{"encoder_arch": "convnext_v2", "model": "segmentation model", "dataset": "rosettes with rotational symmetry", "train_examples": 48750, "image_size": 64, "crop_scale_min": 1, "horizontal_flip": true, "translate": 0.12, "rotation_deg": 5, "num_classes": 2, "encoder_isotropic": true, "encoder_norm": "layernorm", "encoder_activation": "gelu", "encoder_mlp_ratio": 3, "encoder_inner_norm": false, "encoder_drop_path": 0.15, "encoder_patch_size": [8, 8], "encoder_conv_stem": true, "encoder_layers": 6, "encoder_width": 512, "encoder_kernel_size": 7, "decoder_norm": "groupnorm", "decoder_activation": "gelu", "decoder_weight_standardization": true, "decoder_widths": [64, 128, 128, 128], "decoder_blocks_per_level": 2, "decoder_block": "bottleneck", "decoder_attention": false, "decoder_upsampling": "nearest_conv", "label_smoothing": 0.05, "init": "small_normal", "residual_init": "none", "optimizer": "muon", "muon_scale": "match_rms_adamw", "lr": 0.006, "momentum": 0.9, "nesterov": true, "orthogonalizer": "polar_express", "adamw_lr_other_params": 0.0013, "grad_clip": 0.5, "steps": 7800, "batch_size": 64, "epochs": 10.2, "lr_schedule": "poly", "final_lr_fraction": 0.05, "warmup_steps": 390, "weight_decay": 0.03, "adamw_weight_decay_other_params": 0.05}
Rows from block 4 of the encoder, named by matrix and row number. Rows with one number belong to one neuron. Each number is 50 + 10 x the weight over its row's rms, rounded and kept within 0 to 99. All counts start at 0. After the name is the row's rms in percent of the matrix's.
# fc1: MLP up (encoder.blocks.4.mlp.fc1.weight, 1536x512), inputs 320-383
# fc2: MLP down (encoder.blocks.4.mlp.fc2.weight, 512x1536, transposed), outputs 320-383
fc1.1005 083:42 43 56 35 57 66 60 39 49 37 43 47 33 43 54 52 47 51 32 54 58 66 47 39 48 44 41 45 58 53 62 48 62 58 53 41 73 54 64 57 69 45 57 31 37 47 40 61 65 55 48 44 55 56 50 39 46 42 53 48 35 44 67 43
fc2.1005 078:58 43 47 47 54 41 49 42 58 41 32 47 42 58 45 44 39 41 41 48 46 38 54 44 60 64 32 50 56 40 35 52 43 68 58 53 60 57 48 68 57 43 51 60 71 59 36 57 46 27 53 41 43 53 50 60 53 40 37 55 66 44 72 46
fc1.1006 120:50 50 48 51 46 51 52 41 66 44 53 43 30 47 46 41 63 43 53 46 49 56 50 39 46 63 46 44 43 44 48 73 57 51 43 40 67 52 55 55 55 49 49 38 42 41 48 46 40 48 31 54 67 62 62 53 64 45 52 61 60 67 70 40
fc2.1006 116:48 30 50 57 58 55 34 47 70 54 50 43 54 57 46 60 68 51 52 70 54 58 43 42 47 51 53 58 34 62 40 50 57 30 47 30 56 67 62 47 68 48 56 57 43 47 31 42 46 54 59 28 63 52 58 39 51 54 51 58 46 67 53 57
fc1.1007 069:75 41 41 41 49 44 42 72 42 68 54 49 45 60 60 47 46 53 53 52 46 63 45 36 65 54 47 41 36 37 53 45 51 50 44 37 45 62 56 66 80 48 36 48 46 45 47 34 57 44 68 49 41 38 44 36 47 51 61 57 54 45 39 56
fc2.1007 068:54 51 65 60 35 40 48 44 50 69 44 42 85 34 48 54 41 38 46 49 35 53 37 63 55 60 37 46 40 60 60 32 30 72 63 63 38 33 62 39 58 47 46 43 57 35 59 43 64 64 54 52 36 25 65 47 25 44 47 60 47 48 55 35
fc1.1008 077:63 36 46 51 66 49 51 44 44 33 40 75 41 42 55 46 53 51 48 31 56 53 37 59 44 58 52 45 60 70 48 56 49 51 23 39 29 51 63 52 48 45 38 34 54 44 59 61 51 54 51 50 50 75 49 49 56 47 62 55 45 20 53 37
fc2.1008 077:44 68 62 52 40 62 51 54 58 46 56 51 79 69 47 38 52 64 67 35 58 56 67 53 53 50 38 71 49 66 40 42 48 65 36 67 45 42 40 49 54 61 59 48 39 63 73 44 62 55 51 70 37 49 43 39 58 39 59 49 51 57 38 64
fc1.1009 113:61 64 51 63 47 48 36 63 60 60 62 60 41 46 48 46 55 61 49 51 33 48 61 46 43 43 43 49 63 37 35 39 59 49 46 58 33 53 34 51 46 54 55 44 40 38 64 56 46 40 40 49 44 44 50 24 55 44 44 46 53 49 31 62
fc2.1009 120:33 59 46 37 58 47 58 54 56 38 54 55 51 51 62 42 57 53 63 66 59 42 64 63 32 66 28 53 63 61 58 46 40 53 66 43 52 61 37 55 41 56 33 51 44 64 52 57 46 48 43 52 41 32 48 62 47 40 57 66 51 48 48 40
fc1.1010 041:53 46 58 43 58 58 63 65 48 34 58 47 42 58 48 42 41 56 71 76 51 62 44 36 60 50 60 49 62 32 63 53 39 63 59 54 48 50 53 46 45 31 68 57 38 63 61 68 48 47 39 62 38 66 58 58 51 52 39 60 56 37 58 33
fc2.1010 041:59 39 50 33 33 61 54 52 42 63 51 36 47 51 31 62 51 50 50 50 40 43 71 67 56 42 52 43 44 42 57 25 38 37 52 41 30 68 48 53 51 49 61 78 70 58 75 57 51 51 50 44 59 43 48 63 64 40 48 57 40 67 58 65
fc1.1011 074:43 51 43 45 46 55 42 47 41 70 29 47 31 36 43 64 57 29 40 51 68 63 43 50 44 40 34 49 37 48 73 52 55 62 50 42 45 61 56 45 36 48 60 60 56 54 66 58 47 60 48 55 48 64 49 48 44 39 32 43 56 61 50 46
fc2.1011 073:57 56 48 31 39 62 45 49 33 50 48 54 59 23 58 46 48 56 69 62 50 48 40 43 44 43 28 51 32 58 59 43 26 62 60 69 72 37 53 35 37 62 51 55 57 57 57 57 47 50 47 59 46 66 60 58 45 58 49 47 48 62 36 68
fc1.1012 055:66 57 52 45 41 51 53 68 47 40 57 50 43 33 62 37 61 51 45 57 60 58 50 27 63 54 68 55 74 64 69 45 61 45 49 51 30 59 44 82 42 47 46 59 73 64 53 77 56 60 53 35 50 48 62 55 42 41 49 54 36 51 58 43
fc2.1012 056:49 64 44 60 41 60 55 51 37 37 39 72 31 40 56 59 44 68 60 68 45 51 48 56 57 70 35 34 49 44 38 39 69 59 54 51 58 43 64 51 49 37 58 33 53 50 76 64 45 53 58 72 60 45 49 54 23 55 62 64 56 49 48 57
fc1.1013 090:43 38 54 60 57 34 53 57 58 62 39 46 49 48 41 63 53 74 44 48 67 57 52 44 55 42 42 36 52 54 35 37 48 55 51 55 47 45 36 48 44 35 60 62 24 60 37 53 41 59 62 35 18 53 43 56 49 40 51 44 47 61 51 41
fc2.1013 087:60 46 37 37 60 53 31 53 58 57 42 61 56 55 49 41 39 52 39 50 60 43 44 60 49 53 51 63 55 53 31 46 47 38 56 79 40 59 46 56 41 39 54 62 50 46 64 35 34 54 32 54 38 45 63 37 52 44 51 41 45 60 62 45
fc1.1014 060:49 50 57 42 50 41 52 54 26 66 47 70 43 50 40 52 27 41 48 71 51 49 46 45 59 47 62 38 62 60 52 56 34 49 57 56 50 42 57 42 52 36 40 55 35 53 47 48 59 47 57 53 41 58 39 58 33 47 32 41 46 32 33 64
fc2.1014 065:54 55 61 36 44 59 56 30 46 44 39 56 46 43 52 56 63 58 39 38 50 39 59 47 48 39 53 69 48 49 57 53 45 47 54 70 44 54 62 51 50 62 55 47 70 25 58 55 48 46 47 51 62 49 58 54 52 54 60 43 38 39 58 44
fc1.1015 129:60 51 58 40 45 49 42 56 57 53 71 39 57 67 60 46 55 47 50 40 48 29 50 47 46 56 59 32 50 27 63 41 61 40 33 61 32 58 51 48 47 66 48 50 62 49 52 45 50 49 31 49 40 43 56 49 43 67 50 41 32 54 50 42
fc2.1015 128:42 60 62 43 48 58 54 36 47 61 50 45 69 52 45 34 47 64 45 47 66 60 39 63 53 56 30 40 51 48 40 83 40 52 51 70 46 47 65 48 54 46 49 48 53 59 51 50 58 48 69 61 38 50 57 33 42 44 52 67 62 58 63 35
fc1.1016 137:54 46 50 51 34 54 40 52 46 31 37 35 59 38 30 38 60 22 56 45 62 58 50 54 66 53 63 42 65 46 60 42 44 44 53 58 50 47 45 37 39 37 34 48 44 50 56 51 45 44 65 55 37 83 47 52 60 57 58 50 44 39 40 52
fc2.1016 120:44 39 64 60 39 68 49 41 62 66 55 45 38 27 42 42 42 49 48 39 52 52 70 50 45 53 69 53 50 65 38 36 40 40 71 64 56 51 49 53 68 41 45 54 58 39 37 52 59 39 55 40 71 70 70 46 50 35 50 48 50 40 41 51
fc1.1017 089:62 51 47 55 44 42 57 38 57 30 49 57 44 58 45 34 38 56 34 47 48 38 44 70 51 48 35 52 40 48 29 60 43 57 45 50 36 58 36 32 56 40 40 54 33 46 49 51 69 57 49 56 56 46 58 62 60 50 51 50 59 35 70 44
fc2.1017 093:54 67 35 47 48 57 28 72 50 54 66 35 37 41 45 55 58 32 48 40 46 48 36 43 59 34 48 29 57 50 48 49 50 59 37 66 57 59 55 42 63 45 57 61 58 38 49 70 48 65 64 55 26 35 59 53 54 33 36 45 53 46 53 43
fc1.1018 045:65 51 52 50 60 59 55 58 57 34 47 41 38 47 40 55 61 51 58 50 35 41 48 36 51 35 55 53 64 63 36 39 37 53 46 57 38 58 30 56 61 38 66 44 54 62 67 42 53 45 68 34 62 48 40 44 26 48 46 42 59 46 75 52
fc2.1018 047:34 35 49 69 31 54 54 53 45 45 55 63 46 55 49 56 35 55 61 50 60 50 59 52 48 36 58 66 40 44 54 60 50 70 34 58 64 60 50 38 53 51 47 64 44 44 51 50 51 54 38 46 55 42 52 39 52 61 61 48 44 42 63 42
fc1.1019 122:52 50 54 45 57 61 44 58 41 70 38 43 49 46 32 30 56 58 46 42 58 58 46 48 32 22 45 56 61 58 58 48 43 43 59 44 61 53 43 56 54 50 50 55 56 45 46 52 54 52 40 50 54 41 48 63 53 38 60 50 49 65 51 48
fc2.1019 123:58 49 60 51 56 55 57 47 68 48 61 40 51 41 55 44 54 66 50 47 61 36 64 35 62 57 47 54 56 43 56 48 50 50 37 45 54 57 29 70 50 59 56 48 38 54 62 61 37 61 47 55 57 47 38 63 53 45 60 60 52 52 36 57
fc1.1020 070:47 62 43 56 62 62 45 46 46 49 61 33 39 50 41 41 52 60 39 51 71 58 62 51 52 43 58 50 52 32 42 60 35 48 32 36 53 66 47 44 41 30 44 43 43 47 60 38 46 39 66 49 40 58 74 51 55 66 43 40 50 50 41 41
fc2.1020 069:43 57 59 56 35 54 64 60 48 59 42 41 49 62 40 48 55 76 40 48 44 46 53 30 42 48 25 50 56 42 57 61 57 62 41 56 40 62 59 69 61 55 49 62 63 62 36 57 71 60 40 54 49 54 70 53 57 68 53 56 71 59 41 56
fc1.1021 104:49 41 38 52 50 49 44 55 67 64 57 42 72 48 43 51 43 45 59 29 63 53 51 53 72 47 52 53 61 35 62 55 49 54 49 51 78 44 64 51 45 49 41 48 52 58 45 41 41 44 24 49 33 53 50 63 57 51 29 52 61 25 33 59
fc2.1021 109:46 60 46 48 48 53 52 45 37 55 46 39 62 60 52 57 46 53 58 71 32 56 43 58 39 39 72 48 60 62 32 61 51 65 51 50 44 51 57 42 56 58 40 55 68 58 47 38 51 35 37 39 89 41 67 59 65 51 38 40 47 60 47 37
fc1.1022 068:45 64 49 44 46 27 66 44 32 48 38 49 45 71 77 47 71 40 74 41 50 45 47 33 57 52 50 47 26 70 35 26 49 57 49 51 41 45 58 43 49 52 48 40 59 40 76 56 52 37 35 58 61 63 49 50 69 64 59 60 46 34 54 48
fc2.1022 067:47 40 54 42 46 42 60 54 60 39 74 44 56 43 53 35 43 62 36 52 48 55 46 57 50 49 63 63 56 57 54 52 53 58 57 47 49 50 60 48 43 50 56 46 53 49 62 35 58 32 38 51 61 61 54 67 37 57 44 67 43 57 50 48
fc1.1023 092:49 41 53 48 53 48 63 57 45 58 35 39 46 42 51 41 32 54 38 53 56 47 53 64 41 49 64 43 39 48 44 52 52 57 55 55 29 59 54 49 51 29 49 41 47 67 55 49 47 44 57 46 61 54 42 57 62 45 40 52 46 42 40 62
fc2.1023 101:61 51 57 46 48 42 51 44 39 46 49 55 55 48 67 58 52 56 54 59 29 46 53 63 38 45 43 64 52 54 43 61 56 48 53 36 39 41 57 50 55 55 66 48 49 51 40 58 56 51 65 54 36 59 46 62 51 57 45 46 56 53 44 42
fc1.1024 099:47 53 43 45 54 19 51 58 56 55 67 48 50 63 40 59 48 50 58 56 45 53 65 52 51 61 72 66 73 38 63 55 62 49 65 46 51 50 47 58 46 42 38 36 50 52 71 68 56 41 45 55 40 53 63 62 58 54 64 56 67 42 57 64
fc2.1024 097:41 49 40 42 63 60 40 44 65 50 48 41 54 47 49 57 47 60 52 51 34 55 51 60 41 46 52 45 66 56 61 58 33 65 48 36 41 56 37 45 40 58 45 40 28 64 41 43 60 51 51 43 52 62 69 50 49 30 63 56 48 56 57 74
fc1.1025 118:59 39 56 58 42 49 72 52 70 41 47 58 63 57 48 55 37 44 44 30 31 48 38 62 47 53 44 45 38 43 64 46 73 66 49 43 64 48 57 59 40 57 52 45 47 65 45 32 45 52 56 54 29 36 62 56 48 39 51 52 49 52 55 63
fc2.1025 116:60 44 60 49 51 46 42 53 54 46 39 60 67 53 39 55 56 51 48 32 47 58 47 64 42 44 45 52 65 42 45 40 60 52 55 39 60 67 72 45 42 54 62 63 45 46 49 46 58 47 60 62 39 48 55 41 60 39 53 40 50 51 41 48
fc1.1026 042:42 36 47 33 51 70 65 61 32 49 61 43 78 52 59 57 57 50 20 36 47 63 54 38 62 62 58 39 66 53 56 55 64 60 49 53 42 49 56 35 47 53 63 47 69 41 65 55 44 52 40 56 39 43 40 42 70 48 41 54 61 44 59 65
fc2.1026 043:37 41 61 45 51 41 48 45 65 46 63 73 30 40 46 52 58 48 33 47 48 68 52 42 40 50 59 50 42 45 45 41 40 63 47 63 53 51 51 56 44 47 34 67 36 62 34 56 52 48 38 54 42 47 58 41 34 46 60 41 72 46 73 46
fc1.1027 112:46 45 49 31 42 29 41 68 45 63 48 33 66 63 61 35 53 43 56 44 50 74 40 60 62 43 72 44 52 62 39 33 63 51 33 33 39 32 65 64 49 37 55 66 50 46 59 58 54 48 61 48 52 49 42 61 53 46 56 52 46 49 54 35
fc2.1027 107:68 36 54 43 45 59 50 41 55 60 47 41 55 60 46 62 36 52 55 46 49 37 59 54 57 58 65 44 57 57 61 61 40 49 64 64 49 49 57 49 61 57 82 63 49 41 39 39 67 38 43 44 59 50 75 70 54 44 50 43 59 66 48 60